{
  "model": "class-conditioned image flow-matching model",
  "dataset": "gratings and oriented noise at many angles and scales",
  "train_examples": 395000,
  "image_size": 32,
  "horizontal_flip": false,
  "conditioning": "class",
  "arch": "dit",
  "objective": "flow_matching",
  "cond_dim": 192,
  "targets": ["angle"],
  "num_classes": 12,
  "cond_dropout": 0.1,
  "logit_normal_time": true,
  "norm": "layernorm",
  "activation": "squared_relu",
  "head_dim": 64,
  "fused_qkv": true,
  "qk_norm": false,
  "inner_norm": false,
  "moe": "expert_choice",
  "num_experts": 32,
  "moe_every": 1,
  "expert_mlp_ratio": 1,
  "experts_per_token": 2,
  "shared_expert": true,
  "patch_size": [4, 4],
  "layers": 8,
  "width": 160,
  "positions": "conv",
  "optimizer": "adamw",
  "lr": 0.0018,
  "beta1": 0.9,
  "beta2": 0.98,
  "eps": 1e-08,
  "ema_decay": 0.99,
  "steps": 23100,
  "batch_size": 256,
  "epochs": 15.0,
  "lr_schedule": "linear",
  "final_lr_fraction": 0,
  "warmup_steps": 690,
  "weight_decay": 0.0
}
Rows from expert 22 of block 2, named by matrix and row number. Rows with one number belong to one neuron. Each number is 200 + 20 x the weight over its row's rms, rounded and kept within 0 to 999. All counts start at 0. After the name is the row's rms in percent of the matrix's.
# up: expert up (model.blocks.2.mlp.up, 32x160x160), inputs 80-159
# down: expert down (model.blocks.2.mlp.down, 32x160x160, transposed), outputs 80-159
up.34,099,215,182,168,216,238,186,209,185,195,188,218,184,190,189,208,154,186,244,180,210,177,185,193,197,209,196,166,189,188,217,157,189,147,213,214,229,219,188,198,218,185,160,235,203,223,216,162,183,215,253,214,212,203,219,205,204,175,195,150,176,178,192,181,228,172,232,208,214,206,201,169,200,191,210,181,200,195,204,158,208
up.35,096,211,217,194,188,176,211,207,180,181,237,172,217,195,200,191,147,197,195,195,207,199,217,164,193,200,195,193,194,173,230,215,197,235,202,183,226,181,198,236,173,205,236,175,240,190,214,209,203,210,205,251,180,195,202,179,220,215,190,246,194,156,215,204,181,224,189,203,205,201,191,171,190,208,231,193,224,239,193,199,221
up.36,098,175,201,228,232,181,206,187,150,203,203,194,204,236,182,171,174,195,235,184,188,201,139,176,214,186,206,190,238,184,171,211,206,202,217,198,189,187,200,206,167,204,193,204,208,199,224,201,202,220,230,156,209,239,240,219,203,178,221,199,213,180,218,184,190,185,188,229,217,199,196,188,199,197,208,212,177,206,216,207,231
up.37,095,204,199,219,202,172,156,224,212,179,215,217,231,235,202,191,194,208,245,251,194,191,180,223,196,184,186,190,178,214,203,162,187,186,187,178,177,191,183,184,199,213,174,140,240,246,236,191,172,217,180,190,238,208,213,209,193,196,200,224,171,205,193,201,235,185,214,189,179,211,192,187,206,209,195,188,207,230,239,182,192
up.38,104,200,212,209,215,168,183,160,166,192,205,179,224,208,252,205,163,214,201,201,214,196,195,188,191,201,222,210,167,157,196,218,243,177,170,213,209,206,188,170,212,235,178,163,208,214,213,193,194,194,186,229,208,194,158,207,214,189,162,218,174,208,186,219,152,193,218,196,174,205,202,211,147,172,199,222,200,191,202,215,236
up.39,089,201,195,214,202,220,143,217,183,164,202,252,180,219,186,195,221,192,246,216,210,189,190,201,193,198,200,179,144,187,219,186,192,184,219,191,192,224,202,166,214,209,193,218,192,209,197,198,208,214,248,206,236,211,213,199,197,147,185,223,198,189,229,171,241,202,218,177,197,212,199,205,221,215,172,179,200,197,185,180,188
up.40,119,214,180,211,205,168,206,211,183,179,212,205,171,177,173,220,211,180,216,186,195,206,192,187,215,217,198,181,235,191,198,198,216,171,214,232,185,202,176,204,220,207,188,224,181,174,213,193,162,209,240,170,219,200,193,242,207,191,219,218,181,191,192,198,222,184,170,214,244,195,220,163,191,194,200,205,185,213,201,203,212
up.41,115,237,147,192,217,152,182,196,185,204,168,208,205,206,167,206,225,219,240,207,193,196,189,231,212,201,206,171,178,204,192,199,186,219,238,223,193,199,170,208,199,193,215,196,199,188,193,225,204,202,192,205,179,217,190,223,201,200,222,220,209,210,204,191,237,190,189,209,180,182,196,237,187,203,185,193,209,199,227,181,187
up.42,097,226,175,226,191,196,190,193,209,198,218,240,199,227,187,243,195,222,218,193,188,224,195,193,225,180,182,179,225,201,177,214,181,199,227,168,186,218,189,163,209,198,212,182,209,213,233,196,214,176,209,185,171,174,197,225,206,186,192,212,202,178,200,165,178,215,179,190,242,200,178,227,185,224,238,213,191,220,176,178,229
up.43,107,199,240,203,175,159,193,203,213,210,203,202,178,161,188,185,234,156,119,199,185,235,216,184,199,184,199,220,197,213,206,232,179,187,184,198,199,184,198,205,199,215,213,215,200,185,184,178,211,186,198,222,187,193,165,190,215,216,171,199,187,194,202,259,178,208,187,220,198,208,199,235,210,192,201,207,210,227,180,220,187
up.44,098,206,183,177,215,234,173,192,208,212,197,233,179,211,156,189,187,171,218,186,201,148,205,214,197,208,209,183,160,152,196,181,205,211,228,194,215,183,166,200,206,191,205,216,194,215,212,225,191,206,238,198,191,212,195,202,199,208,203,191,227,167,193,221,240,230,174,236,178,197,206,201,196,187,177,174,164,190,179,177,196
up.45,117,222,212,199,210,213,184,194,245,171,208,206,225,184,195,184,229,208,189,184,167,185,194,218,204,183,226,208,213,177,202,235,195,176,196,178,173,193,185,181,207,201,189,204,228,216,226,207,179,170,166,157,187,176,211,203,215,177,218,209,197,222,177,187,179,203,172,210,231,186,205,204,213,203,207,188,228,234,209,195,244
up.46,117,216,194,206,178,208,168,206,229,228,204,177,204,188,192,197,221,211,151,195,186,224,221,145,191,213,218,195,213,203,208,244,156,209,207,207,180,194,202,194,216,191,192,219,233,203,202,191,220,217,177,181,176,196,198,196,207,195,188,175,240,234,200,216,171,169,170,206,210,189,194,201,206,182,193,193,224,211,214,215,202
up.47,091,192,163,201,227,160,134,202,191,133,181,220,233,208,190,207,190,207,225,170,181,180,173,231,184,206,203,196,195,206,216,177,220,193,214,202,216,191,188,213,182,196,183,144,189,222,207,160,204,193,212,213,204,220,206,246,211,189,224,236,228,213,196,232,227,253,213,208,194,197,188,209,162,213,185,193,203,224,209,179,206
up.48,109,192,227,185,183,195,237,191,200,180,208,220,219,184,240,195,214,193,186,177,183,177,202,223,193,210,201,171,165,196,191,237,207,190,227,164,191,208,195,220,157,220,168,190,187,212,194,179,204,173,205,233,218,195,156,185,204,216,210,173,189,201,194,179,229,211,239,224,196,201,204,200,215,206,251,230,188,174,182,229,196
up.49,092,195,166,198,193,241,168,220,205,208,192,233,163,196,198,206,182,150,234,207,197,190,212,207,183,225,165,207,187,190,204,183,185,168,197,202,223,225,185,170,226,197,213,246,206,180,215,195,200,212,262,213,221,214,234,219,219,178,216,186,181,189,216,174,235,187,229,193,201,189,220,177,208,195,187,185,191,218,177,164,181
up.50,107,176,196,196,187,201,201,206,195,217,240,208,224,207,264,182,202,197,151,213,204,179,212,160,224,200,237,189,198,212,204,179,202,228,192,190,211,230,188,208,198,203,226,207,181,185,188,211,175,196,183,172,205,185,184,188,180,201,206,233,190,205,174,163,193,197,206,205,200,190,199,213,223,201,239,203,216,181,184,188,173
up.51,097,207,180,183,233,171,223,204,199,203,157,198,225,212,220,225,217,201,218,195,170,178,176,216,230,203,210,177,178,202,214,168,210,220,214,198,196,207,235,199,196,214,215,204,220,213,217,230,180,199,161,209,189,213,202,222,212,199,213,187,231,216,214,201,192,198,184,226,216,183,222,190,200,196,208,209,184,196,220,203,230
up.52,114,193,235,209,226,174,214,208,219,218,235,162,214,201,265,193,215,185,146,207,193,213,196,164,196,188,233,212,186,160,173,191,204,218,166,211,213,188,194,204,202,192,232,204,168,207,192,185,194,194,177,189,192,210,158,200,158,209,178,175,195,177,195,202,206,201,219,217,246,196,194,217,214,217,194,184,200,215,201,203,196
up.53,077,211,160,200,187,189,172,200,184,197,188,255,188,195,192,209,217,201,229,208,210,162,231,204,207,184,215,221,207,212,190,174,192,174,205,217,203,195,233,210,213,210,156,223,179,203,186,187,190,201,237,178,206,248,224,240,209,212,213,212,219,166,170,163,235,206,233,198,194,156,220,190,211,214,200,200,188,220,170,155,222
up.54,100,179,187,193,210,180,181,201,196,170,213,178,212,215,205,189,214,249,185,196,239,182,237,174,227,186,227,199,198,199,206,240,226,227,221,222,199,197,199,226,206,185,232,180,204,202,184,195,195,230,187,190,225,190,187,195,199,212,239,197,176,210,202,200,196,215,176,222,218,172,188,228,186,189,203,199,201,187,212,183,216
up.55,090,165,166,170,234,212,163,187,181,223,210,189,192,231,198,203,214,197,215,192,207,154,179,191,189,199,185,221,198,221,179,176,215,177,222,216,201,238,191,204,227,192,163,188,210,200,228,175,200,229,195,193,183,228,188,193,241,194,201,209,179,210,177,197,204,208,235,179,178,205,222,185,211,176,195,164,201,192,191,167,224
up.56,091,213,198,196,227,231,188,224,177,211,181,234,193,218,186,175,167,153,253,202,202,164,192,196,188,210,187,194,192,184,206,171,190,165,197,211,229,181,198,180,209,219,144,231,163,195,198,210,191,210,259,205,225,211,232,183,217,194,175,214,212,177,170,180,213,227,203,189,198,191,211,179,216,185,187,185,181,209,180,190,188
up.57,091,217,212,188,218,222,194,157,221,201,219,218,222,194,209,200,202,216,204,163,223,178,204,199,184,188,237,220,178,231,208,182,166,221,194,183,233,198,182,196,173,180,198,202,199,209,213,239,193,188,175,196,198,209,201,177,219,173,197,170,197,216,188,189,200,168,147,206,207,195,182,196,253,203,206,159,172,200,211,192,200
up.58,085,189,195,192,213,217,157,214,181,225,218,192,205,245,211,202,178,181,238,228,189,191,202,180,159,196,197,207,163,206,196,179,201,140,194,212,183,226,202,182,222,205,141,145,233,228,244,191,163,220,181,222,212,198,224,198,206,193,201,178,186,215,190,203,226,178,213,187,184,214,193,182,194,191,196,181,207,219,218,192,208
up.59,098,215,190,196,233,205,254,213,160,229,208,207,228,218,252,200,178,183,195,201,221,209,208,207,202,163,198,166,187,199,218,204,205,229,182,164,195,223,214,201,205,185,186,198,220,181,177,191,195,202,174,216,194,177,185,218,216,189,198,175,209,199,207,187,187,205,235,207,178,182,222,220,201,247,236,222,185,206,201,222,199
up.60,095,192,204,156,187,213,200,194,206,202,212,201,175,165,181,227,156,212,184,203,187,179,198,199,189,219,188,234,226,184,197,214,220,157,196,192,202,228,171,190,223,185,176,210,206,186,209,184,229,218,213,215,202,195,224,207,202,187,215,193,135,219,210,200,258,177,213,219,235,195,212,199,186,224,187,188,196,239,191,159,230
up.61,095,212,205,215,230,199,218,155,207,218,209,206,183,219,204,176,212,224,226,160,209,217,237,238,204,204,205,246,169,216,172,197,215,241,186,199,201,203,213,196,185,205,178,179,209,178,221,210,178,180,240,188,196,185,165,220,201,238,178,200,207,214,200,248,138,192,163,215,224,193,214,175,157,194,181,209,205,204,181,194,173
up.62,091,167,232,188,230,199,195,193,175,226,204,170,174,184,204,214,196,234,183,217,213,195,194,241,223,216,198,194,208,177,193,184,217,176,209,190,181,212,191,188,200,196,199,202,242,190,195,184,202,212,183,225,242,223,189,185,192,206,200,221,175,238,198,220,177,167,224,205,220,182,206,187,186,191,172,171,192,215,215,228,226
up.63,109,241,216,177,221,206,271,188,184,205,218,198,187,242,195,193,232,201,181,184,237,219,211,199,199,214,218,191,179,197,191,228,221,205,198,206,201,215,225,192,204,185,171,183,209,192,187,192,180,186,208,215,219,175,193,204,216,181,198,208,213,196,192,198,145,216,179,224,200,204,217,192,172,221,203,220,222,201,183,197,168
up.64,124,209,214,240,197,190,194,188,240,227,215,206,219,194,225,199,205,212,178,174,177,221,209,239,195,175,205,214,175,180,205,211,179,210,164,185,191,208,232,189,205,212,208,201,200,221,215,186,217,187,153,222,163,184,200,186,223,186,176,179,198,223,199,216,206,158,233,181,220,191,183,182,193,216,191,172,205,227,191,169,192
up.65,102,196,182,228,183,196,144,220,216,183,199,221,180,207,243,205,183,221,213,219,228,204,207,184,190,205,211,221,210,210,193,174,171,189,188,198,195,191,190,165,217,211,167,154,262,202,226,191,185,226,218,187,257,204,220,250,204,172,187,213,168,190,197,210,214,206,214,172,175,209,185,189,179,182,205,200,208,188,199,166,212
up.66,120,195,153,203,217,185,174,185,210,198,232,201,209,181,183,167,206,232,218,174,209,198,225,213,242,248,215,207,195,205,176,242,184,216,247,223,162,205,189,222,187,202,180,209,172,215,166,205,192,204,215,188,248,215,192,185,177,200,216,193,193,186,174,214,223,224,163,224,222,184,190,197,194,200,180,187,209,215,233,222,189
up.67,102,216,234,176,229,162,235,174,206,170,201,184,190,197,207,220,214,175,146,185,225,213,217,198,186,161,191,207,183,212,188,213,217,212,202,168,178,186,178,181,186,191,251,188,220,165,190,247,190,193,225,241,234,197,166,189,198,214,192,194,169,187,201,212,190,164,200,205,201,204,211,194,196,199,229,217,194,196,182,200,189
up.68,128,227,194,204,231,228,185,184,210,210,178,224,183,212,164,165,213,198,199,167,217,191,220,209,216,227,215,207,174,207,184,191,205,219,229,203,177,187,214,207,201,196,188,185,203,225,235,187,160,199,191,186,195,205,229,177,225,187,203,175,207,229,191,210,211,199,165,215,202,204,201,193,188,174,182,195,202,173,179,206,169
up.69,107,174,222,195,188,185,192,182,185,222,212,217,197,210,223,218,201,181,168,219,197,181,192,184,173,189,201,212,204,242,206,245,197,212,168,184,174,244,197,189,161,195,228,190,209,175,191,203,199,204,190,214,193,204,177,214,206,189,209,222,192,197,231,232,234,222,223,218,187,203,213,241,192,194,196,210,182,175,177,264,222
up.70,076,200,201,214,249,200,150,197,167,181,170,231,184,213,181,200,175,212,226,218,214,188,214,213,204,206,211,197,163,204,221,189,213,181,201,172,221,178,190,217,189,227,183,227,163,184,207,221,183,190,223,210,209,233,207,173,226,185,183,200,207,199,188,168,219,238,189,195,237,159,213,196,165,200,184,187,174,230,192,182,200
up.71,100,222,227,175,206,224,156,210,192,196,202,229,165,192,156,200,203,227,209,222,176,188,196,231,195,198,189,208,181,222,227,183,189,173,213,206,207,205,207,222,200,201,213,218,162,209,232,189,211,214,192,203,215,233,218,193,225,184,194,171,187,216,211,141,238,183,191,200,216,207,190,211,198,209,197,167,185,188,184,150,226
up.72,124,223,192,204,168,177,201,179,211,202,190,199,190,208,216,230,208,206,201,180,210,204,191,209,193,217,225,214,237,208,187,243,210,192,219,202,178,157,209,187,225,212,166,208,248,156,189,206,198,195,202,198,195,198,193,243,231,199,217,235,175,217,190,184,231,209,182,197,236,191,199,193,197,215,214,208,188,230,221,199,215
up.73,120,165,207,166,172,188,170,205,200,179,161,173,184,209,200,208,203,222,181,166,187,171,202,154,205,203,192,176,189,220,198,215,192,176,229,181,203,206,229,190,206,208,164,196,263,159,191,195,198,189,198,241,177,232,185,206,214,190,209,210,219,209,202,220,234,236,216,196,195,202,190,194,196,190,200,205,211,218,204,257,196
up.74,109,219,232,216,206,182,162,219,198,182,188,182,201,196,252,214,220,160,166,271,208,198,204,149,176,198,202,197,193,172,201,245,218,215,187,188,201,212,196,174,202,201,233,190,189,204,200,177,217,208,212,238,236,194,189,184,214,169,189,215,229,200,188,189,163,160,174,185,178,217,191,216,168,192,189,222,206,203,163,222,220
down.34,102,182,199,193,212,195,178,191,178,223,192,191,215,182,198,170,130,204,221,215,203,218,222,235,188,161,165,169,195,206,170,229,184,174,190,166,206,188,197,165,236,213,172,225,190,197,208,210,202,200,201,153,191,182,158,184,186,214,202,214,195,207,223,199,222,218,187,200,198,188,188,206,180,203,217,191,225,177,190,167,193
down.35,078,184,193,185,205,203,218,213,209,219,188,242,178,179,202,212,172,202,201,153,182,204,229,197,195,203,205,221,209,241,155,201,217,185,227,238,205,212,217,225,208,178,190,208,230,192,160,215,206,206,206,182,219,224,187,223,205,219,196,189,163,219,177,224,232,197,196,226,251,188,233,180,222,200,221,226,192,174,194,232,207
down.36,099,232,224,178,193,223,186,212,184,155,202,202,181,185,184,228,217,213,214,214,212,195,205,196,225,210,262,202,237,180,201,196,219,199,211,223,204,198,218,212,162,190,230,197,190,196,225,227,196,235,205,146,173,173,183,166,209,191,185,202,165,173,173,189,265,197,209,199,215,166,186,189,188,216,209,198,165,189,209,215,176
down.37,094,195,185,188,240,205,189,217,196,206,208,198,200,194,212,204,201,213,218,208,207,199,202,250,203,192,205,189,218,205,183,229,198,175,206,201,196,218,217,217,213,179,197,187,213,214,187,182,199,190,239,186,196,242,177,226,203,189,189,196,170,162,202,164,206,212,168,209,196,232,184,180,183,206,206,173,195,205,217,189,209
down.38,097,177,173,200,172,240,202,223,179,212,180,238,206,224,220,187,190,226,168,176,207,220,221,217,190,202,225,181,205,217,160,200,207,194,209,194,176,196,203,233,190,188,195,185,175,179,201,162,205,175,204,209,221,187,180,219,187,180,179,220,184,182,199,213,143,193,211,196,218,272,184,187,196,196,194,193,154,206,194,180,217
down.39,088,185,167,161,179,190,235,192,201,191,159,248,235,183,189,160,179,196,211,210,225,212,171,189,188,198,184,186,236,210,191,183,175,189,202,159,187,206,208,167,192,239,147,189,193,210,226,195,193,199,230,214,227,214,182,220,196,176,184,201,186,195,214,189,202,231,203,186,246,208,168,218,201,203,249,202,196,180,191,164,214
down.40,120,227,188,192,215,211,181,194,180,191,186,204,200,197,163,180,198,196,197,178,210,193,186,151,212,208,232,208,245,179,199,196,182,218,185,205,198,148,222,247,195,189,216,206,161,200,192,252,233,223,205,157,178,187,147,178,177,206,186,205,230,177,204,206,218,209,228,198,167,178,214,206,210,191,205,186,200,219,207,211,176
down.41,116,233,231,217,191,223,180,210,202,202,209,188,189,221,201,231,191,203,207,196,200,206,156,177,213,208,190,180,195,200,222,196,176,163,183,175,221,213,198,207,216,232,176,201,199,206,196,221,213,224,201,204,189,208,215,208,209,187,174,234,189,230,202,188,221,219,224,166,221,177,206,181,217,200,201,199,230,172,210,246,215
down.42,088,212,195,177,179,233,194,198,238,164,195,203,163,210,210,165,164,195,213,220,208,214,205,177,227,179,202,201,232,243,200,208,212,206,188,199,225,198,207,235,219,197,186,214,210,189,162,203,230,218,209,205,209,174,221,208,227,215,194,203,200,205,211,244,184,186,203,197,189,165,200,194,201,222,160,209,179,166,203,234,192
down.43,102,213,189,233,227,198,229,162,218,206,200,144,223,188,212,197,188,220,157,175,209,196,227,175,241,197,189,196,181,197,199,157,230,204,162,195,200,215,196,223,217,180,229,200,193,203,183,136,222,177,184,213,187,193,207,196,225,170,200,198,220,217,217,205,162,212,230,204,190,208,189,221,223,209,187,191,195,192,201,194,214
down.44,099,171,184,208,211,184,169,200,173,208,215,210,202,217,199,185,168,187,234,197,190,229,210,170,196,164,182,172,176,183,187,173,180,190,190,215,189,230,188,182,200,217,172,195,191,186,183,204,232,211,222,204,182,200,227,199,187,237,174,189,206,207,232,193,249,204,206,207,185,166,215,179,179,182,188,186,196,170,229,216,191
down.45,117,210,217,199,200,186,201,207,250,154,172,216,184,196,203,210,156,193,164,197,180,186,204,162,207,233,228,199,204,189,181,188,209,243,206,229,184,195,191,202,218,212,209,209,200,212,162,194,233,174,219,187,200,189,214,198,226,208,203,180,189,155,210,210,220,181,188,201,185,185,204,192,219,202,200,215,163,235,212,227,191
down.46,117,191,193,211,207,208,232,184,204,185,200,196,217,204,222,176,197,190,164,214,169,206,214,186,210,215,212,190,197,203,238,215,216,222,194,208,182,193,261,196,207,201,245,205,219,214,227,158,172,180,153,220,185,211,226,180,205,207,225,207,215,206,200,224,185,169,224,190,195,234,172,212,206,225,207,195,173,193,216,179,186
down.47,099,190,168,204,200,217,208,210,200,167,173,237,231,201,186,204,173,244,227,200,230,210,159,199,211,210,217,172,241,212,191,214,211,159,214,201,231,165,211,187,204,198,205,173,188,167,216,177,193,166,204,189,187,224,205,235,235,187,186,187,182,209,210,163,214,238,205,193,188,188,196,223,207,188,217,191,184,170,190,181,184
down.48,112,154,178,242,196,202,208,218,203,213,168,181,206,199,177,200,154,208,202,230,216,179,179,220,173,209,194,193,209,185,189,188,209,199,214,198,199,249,214,219,183,205,199,203,207,201,175,168,224,170,184,179,220,212,226,191,225,204,181,197,196,205,198,194,213,188,206,188,202,198,182,180,195,192,202,210,192,201,221,212,195
down.49,092,182,178,167,202,189,201,182,201,197,191,227,201,157,206,186,157,222,206,215,218,214,198,228,185,195,181,172,180,199,211,219,190,151,190,205,217,205,213,136,183,222,192,222,172,153,226,198,189,207,215,177,208,181,171,210,154,222,194,188,187,210,223,171,196,212,195,206,213,208,192,221,210,179,186,188,234,199,203,138,218
down.50,107,233,221,173,209,177,201,165,191,214,201,186,190,198,200,203,211,198,195,220,207,209,204,183,227,239,211,238,224,194,186,143,190,201,206,220,170,191,199,252,173,201,184,198,162,198,214,212,222,222,204,217,209,209,194,205,179,176,209,206,197,194,169,208,184,204,182,211,183,193,218,190,214,184,204,188,184,234,199,209,212
down.51,096,178,212,180,237,173,174,199,193,180,228,224,173,202,181,178,174,217,230,173,208,155,227,181,186,199,207,205,153,178,196,208,218,177,203,226,213,243,200,183,203,197,201,194,211,190,208,210,214,210,222,190,182,168,221,181,215,223,190,220,189,193,190,224,221,195,198,216,177,194,199,176,210,227,194,219,232,179,233,248,215
down.52,105,206,239,195,206,197,203,183,215,211,210,195,187,227,176,190,228,187,185,231,208,208,213,188,207,200,204,199,179,191,195,185,200,198,187,237,177,220,221,237,195,198,232,201,212,188,215,186,202,201,155,220,184,186,198,201,187,199,217,203,225,179,175,212,164,219,200,219,241,222,221,177,232,182,195,205,167,232,232,213,201
down.53,081,154,197,171,157,202,202,191,211,216,201,191,180,223,200,225,198,223,203,228,236,186,163,190,235,207,191,226,212,184,186,194,224,183,180,236,202,206,187,165,172,184,185,206,187,183,223,235,223,180,234,170,195,204,195,187,180,209,206,206,167,201,199,190,210,231,227,215,190,173,222,134,214,193,187,204,172,206,235,193,185
down.54,098,210,223,221,171,201,197,197,170,197,181,242,240,223,180,220,208,191,220,178,164,196,215,187,207,197,180,208,202,208,224,180,217,166,190,182,172,193,220,220,220,217,162,189,217,199,197,186,185,239,166,229,191,235,227,207,187,199,224,203,217,218,187,216,219,216,229,177,204,159,210,213,237,219,206,199,239,181,162,199,192
down.55,097,208,203,194,180,205,169,205,178,211,198,196,201,195,205,213,206,198,216,199,190,223,196,229,202,179,221,224,222,200,172,194,196,188,167,193,176,169,194,221,179,201,202,193,201,197,209,223,220,256,245,169,214,192,174,187,182,178,210,189,201,159,203,175,235,208,207,221,213,196,206,202,199,196,201,181,208,231,211,155,203
down.56,093,177,182,189,202,192,189,182,197,201,168,181,199,200,207,189,176,221,197,199,217,224,186,197,237,204,199,195,195,178,222,218,172,141,192,197,198,209,207,180,193,220,154,199,189,204,237,232,237,207,196,204,198,173,188,209,182,223,193,204,192,199,229,197,204,219,201,211,208,198,178,205,216,168,209,193,172,197,190,195,210
down.57,109,162,201,226,200,181,178,198,188,217,202,213,205,238,211,230,202,221,191,175,202,212,250,191,234,189,197,179,196,196,149,209,197,182,167,230,199,232,225,211,196,203,182,211,220,218,226,183,197,189,232,187,173,203,190,172,174,200,176,202,219,202,193,212,156,223,192,221,202,193,180,218,204,191,191,205,215,198,186,226,225
down.58,096,206,183,201,198,205,210,211,214,226,229,190,189,199,223,195,179,182,222,180,200,211,239,232,169,196,202,210,186,211,202,211,213,174,190,217,180,189,180,179,210,190,193,208,211,197,181,184,189,197,232,203,209,223,188,205,196,151,212,205,166,152,204,190,212,194,181,221,195,217,171,217,188,201,200,197,180,206,186,184,197
down.59,090,218,203,179,186,208,196,210,216,203,212,160,148,235,175,181,212,183,187,213,182,160,196,210,190,193,211,195,215,172,192,195,206,193,173,199,198,187,193,205,166,192,188,189,214,201,183,202,260,202,216,191,209,150,210,174,215,194,176,221,205,212,175,228,183,183,180,186,168,204,174,157,214,165,214,217,171,228,220,221,185
down.60,098,186,178,193,192,219,175,200,206,217,169,191,197,149,214,219,182,187,216,220,203,203,206,203,167,202,189,170,189,187,202,174,186,212,187,203,211,189,193,220,202,218,184,202,176,202,228,229,198,236,226,171,199,168,167,206,179,208,173,189,176,158,215,225,213,199,187,214,217,196,156,226,184,179,171,162,243,223,222,186,205
down.61,103,183,187,237,212,193,189,199,210,231,196,173,185,232,203,224,208,194,208,242,211,198,224,204,206,215,213,200,169,210,180,207,199,189,195,235,225,194,201,211,193,207,189,198,189,187,214,184,223,236,187,201,213,194,207,188,208,200,203,199,210,203,180,178,204,203,198,176,208,195,194,191,196,167,188,173,183,197,176,160,159
down.62,090,181,183,204,189,214,192,208,196,216,199,186,182,191,221,196,174,165,217,204,201,204,210,186,205,197,210,204,193,209,211,175,177,210,189,189,162,230,208,241,168,207,197,182,204,216,185,237,204,240,243,175,215,180,191,223,190,192,162,214,164,169,194,213,233,174,210,197,236,218,196,179,179,178,200,183,187,213,190,152,204
down.63,093,181,172,220,208,204,183,223,207,203,225,182,182,239,201,158,185,169,200,202,205,187,223,192,206,231,200,187,197,192,202,175,190,218,195,212,194,198,209,187,216,208,216,201,180,195,187,175,193,225,178,227,243,201,201,174,194,190,218,165,248,183,213,220,241,201,181,170,193,179,185,191,181,200,196,198,164,201,206,197,139
down.64,113,185,213,206,197,209,227,185,236,185,184,230,245,170,186,191,181,204,229,190,190,205,200,221,196,224,198,220,198,202,173,203,200,236,197,222,192,199,191,183,225,183,238,198,258,203,188,177,178,193,158,180,151,206,175,206,215,183,199,203,183,192,191,196,193,196,201,213,196,229,224,198,203,217,217,190,169,204,258,206,206
down.65,112,214,183,180,209,229,224,186,217,217,202,225,219,200,208,189,172,210,212,219,202,216,191,224,206,189,204,224,237,216,172,190,214,184,191,178,202,183,206,168,230,185,205,195,229,154,179,193,188,187,232,190,203,226,194,193,171,217,229,213,178,212,210,186,195,202,178,222,178,240,166,205,221,189,221,189,215,207,210,171,215
down.66,125,200,226,221,163,209,211,219,203,199,181,210,197,214,189,172,209,173,218,214,195,197,210,172,217,182,230,214,181,188,212,220,182,180,177,201,194,188,216,224,207,207,180,199,169,216,231,220,177,214,197,218,170,231,213,199,187,236,199,210,205,190,197,203,219,217,190,166,216,180,185,215,195,193,221,213,189,197,181,204,189
down.67,104,179,168,188,171,199,202,169,216,226,203,179,179,189,186,226,181,196,176,198,196,200,221,228,206,211,204,191,202,219,181,208,210,219,206,231,181,239,225,222,212,222,206,206,172,218,160,151,227,195,203,203,205,208,228,185,207,143,200,182,233,217,177,193,199,178,202,203,213,209,175,177,178,186,231,212,190,205,194,194,195
down.68,128,196,197,214,193,202,164,214,222,210,212,216,186,210,203,198,211,187,191,195,220,182,256,167,213,193,209,203,193,185,201,152,200,196,194,239,230,211,196,199,174,205,185,203,223,218,174,195,235,225,203,230,212,174,203,211,223,209,212,187,159,211,187,202,234,188,188,195,185,164,205,216,202,213,191,198,191,167,186,208,203
down.69,105,176,224,192,217,181,197,209,185,193,204,185,228,191,217,177,181,207,175,206,224,210,198,185,170,196,219,187,213,206,195,184,202,155,166,178,182,158,200,198,181,169,194,198,169,201,224,226,166,207,279,198,232,195,171,222,220,165,180,199,163,221,211,217,173,214,183,188,203,201,166,188,198,227,174,208,203,173,213,207,198
down.70,080,175,141,189,213,174,243,200,221,200,170,218,224,202,225,196,181,220,200,187,199,201,187,193,233,200,164,169,204,188,196,199,177,167,202,186,241,220,184,204,181,217,167,173,185,194,236,185,193,189,214,200,216,161,190,242,193,199,159,194,188,224,198,164,174,222,235,183,229,220,191,194,197,168,192,204,175,189,197,200,211
down.71,103,166,164,194,189,202,191,192,184,184,200,227,237,184,194,174,182,206,221,210,183,203,202,179,199,191,169,189,221,210,193,204,158,193,184,213,232,227,176,174,221,201,205,210,188,238,207,167,206,218,261,166,205,183,198,191,186,192,149,196,190,180,187,194,179,206,207,225,199,211,170,209,204,231,180,192,221,213,227,192,233
down.72,130,206,227,216,200,211,203,204,227,180,193,191,168,214,208,195,205,214,177,183,186,189,212,196,210,221,229,177,255,199,194,216,188,223,199,191,206,181,188,217,213,199,261,208,227,156,212,199,191,193,186,196,174,196,214,183,192,219,203,214,191,214,209,219,227,205,244,200,197,187,191,220,201,216,193,183,200,223,202,243,174
down.73,118,183,209,223,230,183,235,212,169,176,226,183,209,206,205,209,189,188,202,200,219,200,197,205,161,210,192,232,219,196,193,215,202,187,207,185,208,182,200,190,188,216,212,208,183,152,199,188,197,229,210,226,238,201,194,182,191,174,226,208,165,206,187,235,185,194,190,172,235,183,187,206,166,233,188,191,201,220,185,197,183
down.74,092,181,175,150,209,197,249,174,227,212,181,204,211,227,207,196,171,214,177,184,222,210,189,219,185,207,210,163,208,200,193,199,183,207,189,204,172,200,216,196,195,195,189,172,184,190,217,157,191,186,212,224,235,202,201,204,208,183,198,192,202,194,208,177,171,195,205,191,220,269,171,203,207,221,213,200,194,164,213,178,214